{"model": "CTC audio transcriber", "dataset": "Morse code for random letters and digits, with fading, noise and interfering tones", "train_examples": 26041, "gain_aug_db": 10, "time_shift_ms": 100, "n_mels": 64, "hop_length": 160, "input": "log_mel", "spec_augment": true, "win_length": 400, "tokenizer": "char", "vocab_size": 41, "arch": "convnext", "norm": "layernorm", "hidden_act": "gelu", "mlp_ratio": 4, "inner_norm": false, "subsampling": 4, "layers": 8, "width": 192, "kernel_size": 7, "init": "xavier_uniform", "residual_init": "zero_last", "optimizer": "adamw", "learning_rate": 0.0019, "beta1": 0.9, "beta2": 0.999, "eps": 1e-08, "l1_shrink": 0.003, "max_steps": 7600, "batch_size": 512, "epochs": 149.4, "lr_schedule": "cosine", "final_lr_fraction": 0, "warmup_steps": 1520, "weight_decay": 0.3}
Rows from block 5 of a small CTC audio transcriber, named by matrix and row number. Rows with one number belong to one neuron. Each number is 128 + 32 x the weight over its row's rms, rounded and kept within 0 to 255. All counts start at 0. Numbers have three digits each.
After each neuron's rows are labels from the 100 clips, of 14848, where the neuron reaches its highest value: "top examples" is what is common among them. Only what is clearly more common there than usual is listed. The data: Morse code for random letters and digits, with fading, noise and interfering tones.
# fc1: MLP up (model.blocks.5.mlp.fc1.weight, 768x192), inputs 96-191
# fc2: MLP down (model.blocks.5.mlp.fc2.weight, 192x768, transposed), outputs 96-191

fc1.666:130129133072146142170129139096126090161156134141069106160183078116089097131131153216137128124143152134089136085096109102092170058141139114104115152160175136124097071168142155117115100121146148053137093106078137117133182088130146144121076201122117096195176086123113153093133130155098190176
fc2.666:128127107137151132137090140115151150160160135148148174116117128137125133110118129255158122144105113126133062160125156084109172127135137117123143061138232154129079093144199212126115123081076153144080130116142119127119094148085126147120102085114129125095118175129119120144089110070080159084
top examples: the character "3"; the character "c"

fc1.32:153134133104120164139140134132124092161162136153095077151121108123131057119134173126153145137124149189084101145121176123117201082121133153113193127078152135123127152164091161066071117136103131098065144185066123141153126148131142149178042075135145090197149122130077139111161120157101145215
fc2.32:121141122133129122152155129135129119129101121126112110151134129135127138128156121083046128116141102113128143136127165167120129129127130128128135111076088107069159131132119152124096127142255142162048128151118128177076173128057127171150048139159146154111110137076172139059130161128128126062
top examples: speed: fast; the character "v"

fc1.152:126100126128122157152138127101116112128121122132089124131082099110156120114077112098116125141152109159081131088124129087118124091125126113140130136149122165144133111159060126090123091113211141217108129127088104134182181091127116171171114094131123055071110065125135134072142129123156160117
fc2.152:128127128136129128131110132099110128148133127128129170120085130129129129128126128114133128138130117129128127134146165130129128128128122128129132135081121133155127126125051120127134119143123136125131131135128130129126099127122129132119120153133119133131211060127129128099104123128255124096
top examples: the character "e"; mains hum

fc1.319:146137129085169121125181144113137112228195119135078111147042131082108102111136185125163132129141164185103146122092132133125157087138134149128094139107134134136150087168120144011130076090138128193100121125120138144116166130129105200147097034100117170170118104125118132108153130127117151072
fc2.319:128128128181131128159250151104180128170129129130133123154125128126128130128132106068128128115216118255133127125127170129129127128128127128128128119229122128085128123128126126129130108079128125135157128129128129203125136128126128136117043128187120127143171137128127128189119088128115129128
top examples: the character "a"; first character: a

fc1.587:147121119182135091109138133108144111183169098152114093101039152098080094135089177213064127127134147215119134144115135126131119150135129107111125122176128094080154120145092118064086117091176167088120120203092127095151100122129117145187018249122104163145149136139131120127095122098097121099
fc2.587:128127128130033132116143096151074134178129126136187205144115125125113127129105121163128128132055122000095110121121146101137124123128112130123146122024109141151149125131130097094152170113117110139128168151139127130127144139114119129163126054152101107136064054137117130215133135139036142032
top examples: the character "q"; first character: q

fc1.521:141113111148188110126138185142109116172135140157158112101123129135180048110126135096151130098144090195129096207152128182140165134124124128102140140068088144081124112133146145139127196137161126086124122121153113127156153071102122129176148136143118183140034135124130131106100115108114137062
fc2.521:131126128159109126236135135138126146155126115168138117100121127128110074129176146082157128087129123111136134165133132032142129119128129128128159134056043094098169133126127111137127122148160074121123127128126129132199086126126164134151162143143118123099168127116161095193088113139154128189
top examples: the character "q"; speed: fast; first character: q; the character "x"

fc1.72:139129120102149142220150143102143109147148122120043120147070091098123118131156197150140150141163075124076069124113148121134137167143135126107132174087151136180124073179123178147120180129080198116124108185102165112139187130129121156140082137107129085151134109135133164073126126136068155171
fc2.72:125128130103140123092130186129110135161148165126140123109166128123131155129127054238128129127148101132128088116122199112129134125126155109127134105090125149072119130140230254123108147155151131148116128152122152142136045129085122133131033075123216132120096173118145130065061143124018178096
top examples: the character "2"; mains hum

fc1.191:165084107131145146132095156136094134116155116158014126144170101134122054148126162069128132112144083193086084195121204157101175132128130137118180123140128176072103153151118132109116127180136154111075112135129118119181049194128137129101155158132134129137118106121147110103083128110098147134
fc2.191:120130127094124128167090119121108136148108118123178127085123125146131112128184119000125128156128082127127130099111206131120133139128135127128127090162129112151129135122210139132167152193159112141098133128120139126089255112095126128138117108100158078187127097132109129125167134135059116043
top examples: speed: fast; the character "3"

fc1.39:146124110100134135123152140114116128116119114143050091138064124089137150085131213129056157137144099113101070070120145161111150133112145111110141164148129186080110087146155146077133116068144164180165121065124134180111178129117101157143126088135123118165145075145114131102115123149111139087
fc2.39:118131128141138124080166147084125126148144114152128158121145121156119087130056137040129137091161098115134144130142143108171104131124124120128143138097077038124105109136110104130118086030203164169139126125117127178103133100113159100201098141187144157095111101097149128215153186153112152137
top examples: the character "a"; first character: a; speed: fast

fc1.218:128140130174111128152118134108120126141130142133128096118210130120138119101133127126118127127130162116075149065148147174127189102134126113128130146108143148141081180114133131113135152150190149121127065135085157133108100080130106128096127114105120152121089068130102150104164128140128133119
fc2.218:126127128145112129124120103166129128140109141129161052178086128128129117128127131128188128126131132148129137134137107124125125128128129128129126122140210168130132127129130129130159128132132126120165126128128126125116128128133121148140199255137130132157121171127129127162138103131079125126
top examples: the character "0"; the character "2"

fc1.395:138179121171187106122153165138128140120118198142198074129106108137135110117128127153152114103122136214137102061088114154085137140107124137135196126124063154116129147120090139122118030119173198126128153100087133098086091088095146120116140254071102111133049117103116134090127122115122091086
fc2.395:134127124151109136199148124115113128158113139173128138141145141126116153127127127109130128063200164127133089100162083128128117121124104136132102149195088176116084132128137133062128072102117105089199128192175115129111146129154144145011146083139109116131255166141120127193162106119173140152
top examples: the character "3"

fc1.80:134146141167194126178155112115111137095105151143123115104109140127130096069084180128180128114131116016099201103140118111131135128134136141149133139142129059128212113132099123120141122130206153082100134159113130067173137135119138136149137188141130129222109124120159147140130128095086163088
fc2.80:126125130080128129137126131151137135087130150128160092142131134133129129128113098139089128133126141142129112122132130124136113127128123117128134193146075094088136140125127138104071125111127143147146127121114100018137128129120132142131255147113150166134047130127133129162083151129155138128
top examples: the character "8"; first character: 8

fc1.42:147086124197123133078157106142131106146078125115163113141210128129158112125047127012125132110139130107129153116114136132171136103125131149111063082106106104110143159129133125138139077224126130167094164134139071138145080164129134122087103169167144157201074131148127122130097089120168093173
fc2.42:113127136054125149065124118166129137151151137106162125187088149140089142134125109109136128148090107097110126116162044109133142128131114125113126158067123179130122125156200151120112141172117134141091140135124101122140074176159133133072066126101074118162131182120129139131100130106000134087
top examples: reverberation

fc1.235:117124107116119136166125124126128127096171104112132133121106117137097193117101208208124125121110236132163165063159139076113115123122128098125102141089121091090120091171135125128124130134160094168103163099123113138087150157128129128168167214122127093156095102128160135103126117060118142107
fc2.235:127129125116133128117132126119118129100128122137122122068155128133133143128072145255123128112142141131130127137127139127124137130128127128128127128079117139120118126127129149137128118094168125163149130132128129119115118128124127169185251117128130133112123181128127129206181116128128128128
top examples: the character "z"; the character "6"; first character: z

fc1.608:128130135132129068100139129106116079105129113109139112162049146126096120060112255099149123118144019113116110147119098166119130141100131142115205096147133149124112123137134127156167110035126164154104109175140119116114029087125107083182134123036122142099185167086147138097108123096194131094
fc2.608:129129131122134126118128111127120106134131117135109051107107132128139124127076163090049127131106156124128133164136118146132105135127129127132104143130133139106109122125160115132116114224128115130128128147116118118080255134137130125081111092080137135103097152124135129084173112136211116126
top examples: speed: fast; mains hum; the character "g"; the character "m"

fc1.593:143135116181127106160152105117107111143148133144139106115233124113135014111110113175125127117148197158108098137135068045128157085106135116129138116175173115122074141202123125080070116120120166076135106174101113124119147119126126184145122105142140180123086091135107128081080122111118148148
fc2.593:129118128135145126130165137112192125147135131128136106124072125120137132128154144118103128121141142134129122134118113134128130134127160130126129120193130098132128127166255140127137130115128146124113091137128141135124165109129125129123226092139248123148150203128128128146122113130213124158
top examples: the character "o"

fc1.574:131170148177123153125101130088154160102097179170147116124058160147085160143122129175093144124141114115095144145170148116190124073149150202158140126126134067193114140169122135069149160125219167116141135199123132128204136138128161100122082112085128128156144133147092174115143146136131116097
fc2.574:122138168131120157034130102144130177130120213124135112103180145102137195133089117125125143102155138110132121106135095126112142127127119126130127149149230093089102120137166124031089191159110168141241127155124125115117093134154104117106172168128140134090131124151144174255184089153149139163
top examples: the character "0"

fc1.247:165110136132172113116127140137099115183138153131163138099206142150160105122134134081135119048135145178131109183161121124166132114130139143171129076077083121093084103141138169146156137127104171094206105169171140138113165081112143126157104161170136169103065123131136103135112119095113120074
fc2.247:121144139127127146209121127114144131138094120191117117077133125104099096121161187050119127110138099111146148155151161051154121112126149144143142090122128028113166157147122126146132070198119122147104145087092106094159046139148146168180140134133078125129184219126154084172149102154135123180
top examples: the character "q"

fc1.660:139144129052176126136188126137129115161130124113058124157077129114130102112159236118153129131148174166091149131101171126135165056135125132119090112137130129163127074181127133069118130187083114182117120189119133142132124124127120188098134035131129160164128098124141140097183132126113154143
fc2.660:128132128163136128143255151126172130122130128128129071131137128127127130128168127121127128123157121199128129125123199127130154128128124128127128124255092132085132116128159183129116128104131109126133138115127108188129043140129128132111101122167120126121093180128129128132117104128038128153
top examples: the character "v"; the character "x"

fc1.513:131107129055188135133172127128125125143117146128083104134143121129153135082124113047128128128133113132089037148140152149128187173134128127127153086118128245132114135180096124123127125200196170136132095167124131126141148124128128126128080071130128136132150078128207136097081128126135119104
fc2.513:128128128177125128133142128128126128126129128128152118120111128128128128128164134190221128129121128123129128132127156122128128128128128128128128131177128162143130128127101115129128127124131119128122128129128128125128000128127128132166000091155130129128126247127128128149115166128081128192
top examples: the character "2"; the character "j"

fc1.585:126135121177118170127132133131152135099096157134076098106086207144049103147119103142125109106149164195078119138114098119160131102130104086112148114101096118097120142126128144139112122063119186128110119143087141158181108143108140122143061255145123102169106089124149135145125106142113113130
fc2.585:097128134083137136136130139114123140123141123092119126067124127118143227128093064118127136175118130099108110163108120168142152148128137112124138127092147016114120099144146098123151167123118166140118138097130153125151166132129138125089194017094120132199094113124138134045133122129138163079
top examples: the character "3"; first character: 3; the character "4"; first character: 4

fc1.451:131116128117132143114123134127134142124150128143101122131075134120102185113136124146126129129127088130111150106145111145132136168142129122125080149067133137163134101158098132132122104146117135219109141095145120127169156136129131153146116123150134135185109119128127128150178129168109187051
fc2.451:128132127030129127080128141160104128142129126123168165177176126130130137128183148241120128153127124114123117138130171131123126128128129127128139113081136180103130128128120119129158129131140126166105129142130130147111168125123128141121116177078136124151146000128127128045091140130166111090
top examples: the character "e"

fc1.431:165126124213107165121155114128135106128100123143178122106189153140145115137078216106121142085107129028084137185162146136194151125158139143100094124190182101142111120129164126142101135076125110111114123111106110147132083094145129121119075093147129112198137128150119153186129125146148131130
fc2.431:159113129111127125145044030119148129095126126152130164185078131124162101128099147159157130127120140172126129119136119106091112125129110140131101147044203190100141122108119130130109128123123140116107135147133084101079206122115092140108150255140040152140109101159129128114153116114182129116
top examples: speed: slow; the character "b"; the character "6"; first character: b

fc1.134:098116099115168131156127093134124112122113112099143140141131064091137094119123136080110120113137101130130057160126109128094107138129124135142119061134150128167147102139199136130157072148190128167124083180153088139081160126125126141107120094126115139070127088106149110133100108085170130152
fc2.134:125125128104116128118118129135139128118119127134123236128110128128130103127134127187150128129132114174149120142133154131130127129127130130129128139128117123171134131120023083139143133247139128134139127116134132143112121135118128129055150111169110124141156005130136130084111163127183124202
top examples: speed: fast; the character "m"; the character "d"

fc1.748:134066126155170027183088121073099100091127123100142124161152096099151137129125210105127125119122102220104178134139106116122121087128128142092126047158150255147108119139158127107122128117086196170176048113152071098088035146127128129093137120123128131079119118110117111137075136100189131046
fc2.748:129128129115121128127122135097194127106132128129145186116171130122110122128028242099122128122153097140132138133177123130144123126128135129128127131158087131099129134122184126129139104117127123164117128132126116129127255123128126125136133135195094130089220136128128128172184122126149113143
top examples: the character "q"; speed: fast

fc1.186:132129121131127129119165124105129125164072120134094109125154134127146107105111122065127128136133166254083187144146120144145124072129128113118167118013131128041113122173159126095128091110164117198116093137083118144131148139128127182145097042142127093255041112131138122138155128143128125119
fc2.186:128128128147133127123181140109128129133128129126114049115134128128128128128128128016127128130170131124129129133125142130128133128128128128128127128100088134126128127133121121127138127110103147132125127132128128144132104132128128133218107108121128128126255144128129128130108126127149129198
top examples: the character "v"; first character: v; the character "k"; first character: k

fc1.590:128114129125120133122129137127128130112126130138097126127177137117113177121105098114125128126131162141087170124135114166148125123143128141134126142074125131167141129150128128101125098080255157223122116108106130136132109113128131163145124024129128129188109088125096127107159128211125167076
fc2.590:128128128120131128104130130100127128108128131127128111125128128128128126128119127167129128137147134134128126127129163130127128128128128128128128127067115139104129126125000094128128128166105126130127128135128128127131158133128128130127100207084127127130191088128128129184109120128251128194
top examples: the character "e"; first character: e

fc1.638:110120136118165162126146137115125122189069093136128117161214162134067144102117166186160133124125211248088117100091140098094119128140122143144131126137199127065123147122141132111136106074159153111080123084060141148128119156112114133162138076149129137221104120137142090149123123119140100127
fc2.638:117150127130129125160133148129157137130126108170143148094134118149121155126110129134128127105144114121135073134122212114160166120128123113121164091096176155205112113113116130142123124098118179148176140117157136207125182140103130131124090195112101116143155112127133130122166150118126155066
top examples: the character "o"; first character: o

fc1.326:128134107127136137142150134125139126117094102131073113133000144104109111157118221140126134128142108112096139130131099129185157091132130112086086174025158119134158122181154137125103141090098174158088137168093145122162138122131139136172062191119127112190102100132059166092129128138141165116
fc2.326:128130128138128128128128177126173128112130133128128135117188128120147134128120037226121128127127144137128124130120150127126146129128130126128128123006110167000135115130234178128145133105157128132134126133127168126128038128128129120133153130112146122149054143129128128132122128130129157153
top examples: the character "3"; first character: 3

fc1.123:136117128061180131136170133126129117161118120133044114147084129108125087104174177108142130123142161156090054128086171169107171055126127137102109125111124163176132110178130133065126061131110140190113114149100124177112122135128108187158099045096132125151113073125114145109177128117114139080
fc2.123:114128127201129128178203128118142138130134128126129116170123129128127157128255109040167128114145116181130099145126179137129137128128128128128130085190059131059128103128096145129120090138128130150126129130127129190125083128114137144130000102159128134124121193108144131127102087129129128122
top examples: the character "v"; the character "x"; the character "4"

fc1.185:124132123214117103183156126095131107151133131129167126134118106139123146138110180122120128123143123138125055082142147127148137147106128131098155121140147183147142183181188129187094129215000135086123121138121132115120129096128134125103165118151130166134062114128050120081126129140128133097
fc2.185:128128128159128129133144128210127128127128128130114202090127128126128127128171132000121128138129128119130111104129124123130120128128128128128128129073126119156130128127213131128116123130147128150132128128128127105129160130129127131098226247136137128128131162128128127255126183128152130110
top examples: the character "q"; the character "0"

fc1.27:155129127084172136136184139118130122178184133135072124156063136098115151101137202122142128124156132120116147114109160145115150111127130154116098119131139116151128114161113132016110104142112133217109129186151148151123128109125113216109095046084124168154116088125086138086142127131107147089
fc2.27:128128128146129127167209154104149128164132129129136116181107128125128128128153089085130128126157086206128133122128215122136130128128118128128127116241135134053130123121145136133123101053130066117166128111128095188120078126128132127118097135247126126137138128128128128181109120128011133146
top examples: the character "x"; the character "4"

fc1.503:132117127068146168171141140132123112163124150144013131139059083108124140124137157114121134126145095175156037096118169132133193216141129162138153124172137157135088123131114140167116163126092123165165121219134129115132155133132129112133120133072130120087114047140212140075135143131097120142
fc2.503:126130128043156118102152128091046146139120139136130071104135130130150183127146112141153128130141075168134129117110210141128103125124131130130126125148139138117127128135211165129112123175156100131087138133127132151122144118120111160105000062157131164142050121131159130000118170120026142087
top examples: the character "2"; the character "j"

fc1.23:156099123126181122155120131146137104106157127108185128137146072100169129094086152071118126128129085108134176129083094178066134119137116150150100064138114190111153067125125130137128076169071133132183127172157120096073127119128118187083142046122127165138088136108172103123105129135132129159
fc2.23:094132120112131128143165145127135120128149107124156121145137128174131151127063182119143128140129077107130150141146107144131145126128127129128140160132172125110124129127110102210131127184149136129087129095130124128074229138123130205130119111180118126146098091114128130079140094121255102000
top examples: speed: slow; the character "k"; first character: k

fc1.352:136134120180139127106161092127137074110142082112139094105113128115132141098118225233126119137138135123092130158087136098143121100128129136101126134128114076123140131144099136058123103044121113123116143161088113091128150128128098169164057221137125146158133140132142107132093126109135147102
fc2.352:127128128104067143131135095158121129159109125142147179131151127121119108125104128223125128120088136083104104123121129078138126141122130136129137128108072132125147125135089114119128152161126081210112148148130121156093130133109128151137154027099110137167107091131131132094129163124137129126
top examples: the character "3"; first character: 3; the character "0"

fc1.240:135154128125148091131179131104134126123140118129092088156082147119156161079161157101138123124142098139083131062100146141132127105112134118120132135173121161066139109167151143079112049020121141229098128093100100167113063124128102168152109042088128125147188099125116126128158126114118148049
fc2.240:129125129113137128116187128105133130123129117129104145157114130126122103128143115006182128121129128151128140115132138130133124132128128127128126135142066123171126116131135065141131036137184115129132133128124125163058255128135131105165075126147128146134108125116118128162139138140103134158
top examples: the character "a"; first character: a; the character "m"; the character "t"

fc1.31:144180149220109147096080145085154158161112120144168124100106184154090134133095181184130131113128113082116150137141125128134129080173143173141112103124145049172125138141110119100132157118214150081074139195075117130183170142129132111115109110098125135193152143148104166153128130120153130080
fc2.31:129128129089093139090097077196102128130130158138159124091219159126161136128082131141088129084160152109142092102110093121108127128128139126129133143135232054058131132119143155106096150148154151173165128147115129112122119121125104120121221240097148128111045109139134140194244103143174144181
top examples: the character "0"

fc1.438:130126129112156157114144149130137134160122135135119115135133124129110171137091143109128129124134175130124115069147161156126129195146132126139146148051136135215160168169132137102117111134107179157117130055113177161128164117128130166176092052112129128202072109127124137113148128161136157125
fc2.438:129130127106125128094168130123108128164130128125136135239122129134125127128125152172181128133156131130128112124129133133127144128128128128128132140105167140189132123137037122137166140105134161165104128138127128128158144133121129127124036200107158120120161061132127128142047160130154128153
top examples: the character "x"; speed: slow; the character "h"; first character: h

fc1.492:139102122167181135114149117142135120073200124122087122152118083114150106082110109087112128123124101129120081116097138100095158105125128129118142112181125199044102131176085128111148091091132148152131120116134107120133158134126147144167103123149135147230133109135125117052105124128143140131
fc2.492:121127128141140128152140128107180127137130128126128128152174131128126158128142095132052128132128119130128133144140141143132108128128127127127134101098128129131128117125244127131105132125127153127082126122131130127121255127123123128122074082128135131148110185127128128107137110127225112100
top examples: the character "o"; the character "b"

fc1.61:124096104103140095093157126114098139234190132118133095137087129123163076102152132160124126121153115133156107102176093161135144227110133123101131136119143155183097076168107137100104180130217104116129131114114130098108092140112093199109168084075103141078061117136121153096129137096130148128
fc2.61:128161136116122128101139113126157139076154115129093083144090128158119129129113191241191128179050124060126134070147084102123162121133117129128129152141006152142146142125122087111048160100117172131139132168129112183113152143137127137096032076136124141114130151142124140131156133115161113039
top examples: the character "v"

fc1.302:116137114154118158111159133131096107052102129128101114121190122149154036110128203089100133108122177044086151117132141132160143163126130118115063140203142107104138109136149107148129131135182168111109130120113123142163163128124141143095164175148136129180044131121108129131162120132102141151
fc2.302:113133131087135120108107129113130133100173151136136056055101127127167112120071153114081128135124158134141138172119128107137117131128124138128124202163178120085128131126140136140126094087119143176133123127126128055099129128142091188063255128123109159174161127139161114125124103127198132148
top examples: the character "z"; first character: z; the character "7"; first character: 7

fc1.677:129156128196132135120135171128141147137135129201158136125124120140130137118116098048227140147157131117149171081150138159129130122136141171140128168124127123134205142161115143125061137187015134078124139142118156113123105107134130147131149148195126150172081129142122146110136137132093188123
fc2.677:129127128171102129144145133117154133136128126139171146201160124134129123128137141000077128127176128141128139108146112143126094127128118128128127134118142152183122111105226102110136121132103130166136131138130120095149108132121137116035240231125113137145093106128132127185164129127075132114
top examples: the character "0"

fc1.270:168097116183131090098145130120128104158147129110131128133164116105174116057127082154130114137161127139150158139146119173155145169124131128130090106106108155100095106161152139138149110255179127138044130200126140145138140129131105219110159060153108134137096116129079117041105112102065144143
fc2.270:126128128064089126130125125126138127118119127109124113134028123142094130129151132219127128160000104131110133080159134143115173125128127129137127119113159110134146131153058099114148139144126139107125126104130114131135000143127134125071118112092139107145133063128125126040085121132086077132
top examples: the character "a"; the character "4"

fc1.687:139105105129185078109154120092102128149199119089149127129136140097146134125152156063140126127134110171119106168189132096161122158129122128123089120124135132125132125156126124106159111119028126175133074109148104097172139120128134157133080061141132185139155109133126107130096131061151133078
fc2.687:130116128096128128151116126137134140117133140147127142120130127097133122127000126028129128122142128160128166140128115114130130128128128128128130133149255154107132128133250143152135081136143106153129127128128128110110139127166133134053255115143128127133216144124130123116187123128158125126
top examples: the character "q"; speed: fast

fc1.373:126132131183089124147143168122147139137141156124149128116106176122100088137115103110159128138125149083164132093131105117080130115122129101137143071170104068191136121130075122114096168117130174122123135244118152092177182156127132140057115092067146203103129132127138132112100126102123142110
fc2.373:147122133122115133095096118218144144051141129140115187145149128118136128128105129134096128077132145168116126136125024130119169126128121120129121151199194138146118128102142166125161078118177122143182127147131123114174073133168136061116204237099103123077124139133130128147179052125129132111
top examples: reverberation

fc1.402:154136121209129112143153123115109101132127118145133092123189117131138033126099116174140129106139211148108095136138083041104178105128131112122148119131150130126090135212111139099089135128123156085128103144111133135107144117127143145166132112132133164115082096132108134043100127107126159117
fc2.402:129128128137148127132168125116134109151136129130143078116122128126128143128168145126077128124152133114129126139125125174128126129127129128127129125188102076131128132145255107130111125132130134121120126134128130131096165126127121137122255079130165124128133202128116119201117074132210123205
top examples: the character "o"

fc1.379:130126127152129119115105125115128131135170136119142099137245100108142136086117062123138128134138124176113135116126117100121111074110128131115174094121083129030115126164081129082156127211209146156164139067097121112181175064128127185144142151139135090192146121133126127097040126112160149083
fc2.379:129128128136157127128164128122158127122130128124182110122151128125126147128144077175016128125128131198130130137133134132129131128128125128128129113162122139126131127132133190124116131125139128145105136123130128137132000128127129139255084103128117128135152238128133128146067132125186124232
top examples: speed: fast; the character "x"; the character "b"

fc1.621:132137157128185104100145119109121128063137122133155132138161141152081114136136153068134131129124112000103084125125114081107115105129136148173074187095085100129132111113133122051121135040127077063142120128130126137087235156136143171068195176140133155152108137129214148198125133094163126129
fc2.621:134120123106126128086131118150115118104109118131097139115127121104131148118107129115134132135138134132137178138123114149127106156158138132129128170112092119132172094116140111130042160140121115148136149072144149031098106122132101174135188120125177249134132132135128131045151149109180130197
top examples: the character "8"; speed: slow

fc1.420:140113129117173109141152142119131130127119103139062075143126132120135142097115178088120130126139114159085104101141121200095174153127130122125164140146121215076120082133149131103125139042129186143144119065119150151112146113128128130156116091119128152184139083131156132145106127162137134086
fc2.420:129128128098144127090192128094121127120130113134110173104122130128128115128000163021115128094126125057127126113141144124131128128128124128128132141093124126186131126123123068130128114092164154136133127126121127147094205127120131096124081132121133136099059073127131127195216199128132147108
top examples: the character "a"; first character: a

fc1.155:114169117154210066173136111160089129156185135117136082107081124137132074125136135123110101117116096255144095151037085097123127159111105133141140110105090109081173111119126126123130087076191092125134138166142135116104195134090095122181135209122134175115109118140152131134135116112164088106
fc2.155:126132162118101127160134128120133128227154162163159185139111133131125034125107131122119127105133134145130125143148125072157118129107126143129095200155170155136159149128158144122159132102124026107156123126144120132110060138133162127097147143125146114174141181128133103129137135069130154189
top examples: the character "0"; first character: 0; the character "q"

fc1.606:129122129135130119120097128127130128125150128127187133129082114122148167135163051085138128131142134047092124120094117119134128122125128136112109148147122141124140125176185129130129137237135150092129125082159136130098176114128130128127106222149128167145158131128075117000099128134123128000
fc2.606:128128128147176128128138128138132128134130128128140100131146128128126133128206138000113128136146124120127128114131132137125126128128128128128128124142130124147134129129117109128128110179126141111119128129128128135125048127128128126131102106140136128128165126128128127236139114128048128222
top examples: the character "3"; speed: medium

fc1.100:130108128154130156125144132129137125125129123132077121128169126127127122103090123066125128128144143129059180092125144149158135093135128132130110158136127134110121136146136128106127117016255160219122133119151142132166156129128124130068108008142128117137123091128115126125181128185125134144
fc2.100:128128128163126128115131128133130128122128132128127111116120128128127123128130128089146128137138133138127128125129138129126132128128128128128127128158127137125129128126059106124118128152088129124128128133127126131130172134129128132116081255125129128124136000130128128191123121128217128132
top examples: the character "e"; first character: e

fc1.588:129125121126094144128148130122127129111115128149139126125190135119114128126099093127122128124131146165079154138137114154141117149143127136132128136048132132180129128156124127111126104057255142207114102111089132143146111078128131140188114035123127126175082080128103129079162127201126141068
fc2.588:128128128125128128109126136080129128123128129128125102112136128128128129128123128174127128135128134136128126127130131129128130128128129128128128128015103138086128127122022123128132126162113123129128127134128127126132176135128128130143127193090126128123255116128128128171117123128240129234
top examples: the character "e"; first character: e

fc1.354:135091104206160135133141086088117113147124146120068096130133125072159088143044141116104110106128111117060183088130114064190167100096122117119140135122159150092091127129133123116138105124137142125093105167110119085207220138126130124112079209196139126191156101116133105135112098118123149130
fc2.354:120128128128144128119128131127130130176134142129151125125152127134146133128042102116000128132126122130127133120127127170128120128128128123129129171130156135098135122119129126106118116111077153138124131121128129085138120127066128138146255151130134139154072128122149126156099127128166122093
top examples: the character "q"

fc1.515:124162133126172070064136138087106144111157064121115104131101111134129105128163154147145124141107142202089136141125114150100177037120127120105111116130127188164135077118122137058103125194204124118101143132098140099154115053126116142072166111166124116179152060131101111097093133137135156093
fc2.515:114124131129122127199092138118169129153092132130153118163116126127114167135166152231233128145099074152126102106127170123125164126127126127129129085115041167158142133117137147097120147135101135111196130136120124176126075130118129117084151146157119112091151159163121128101085116098040101108
top examples: the character "x"

fc1.348:116137115136149122163133120134139127115185103112090129128048172124093184130057195159136127129131167133101181115110114101134127121131127093088076119036157138078157124163114130123126120073078127150131146118112125127128166158130124155179104217108129130173137117132095141125125121113139133128
fc2.348:127129127132125128096077121122148134067134122119128149127185131128161136128044087255116128124108153133124164145120190136122151130129119121128128133000142167058163108126185125129122127083155112140123132123130133089126114129126127132139147128124133127124014124128131131100141114128128142098
top examples: the character "3"; first character: 3; the character "y"; first character: y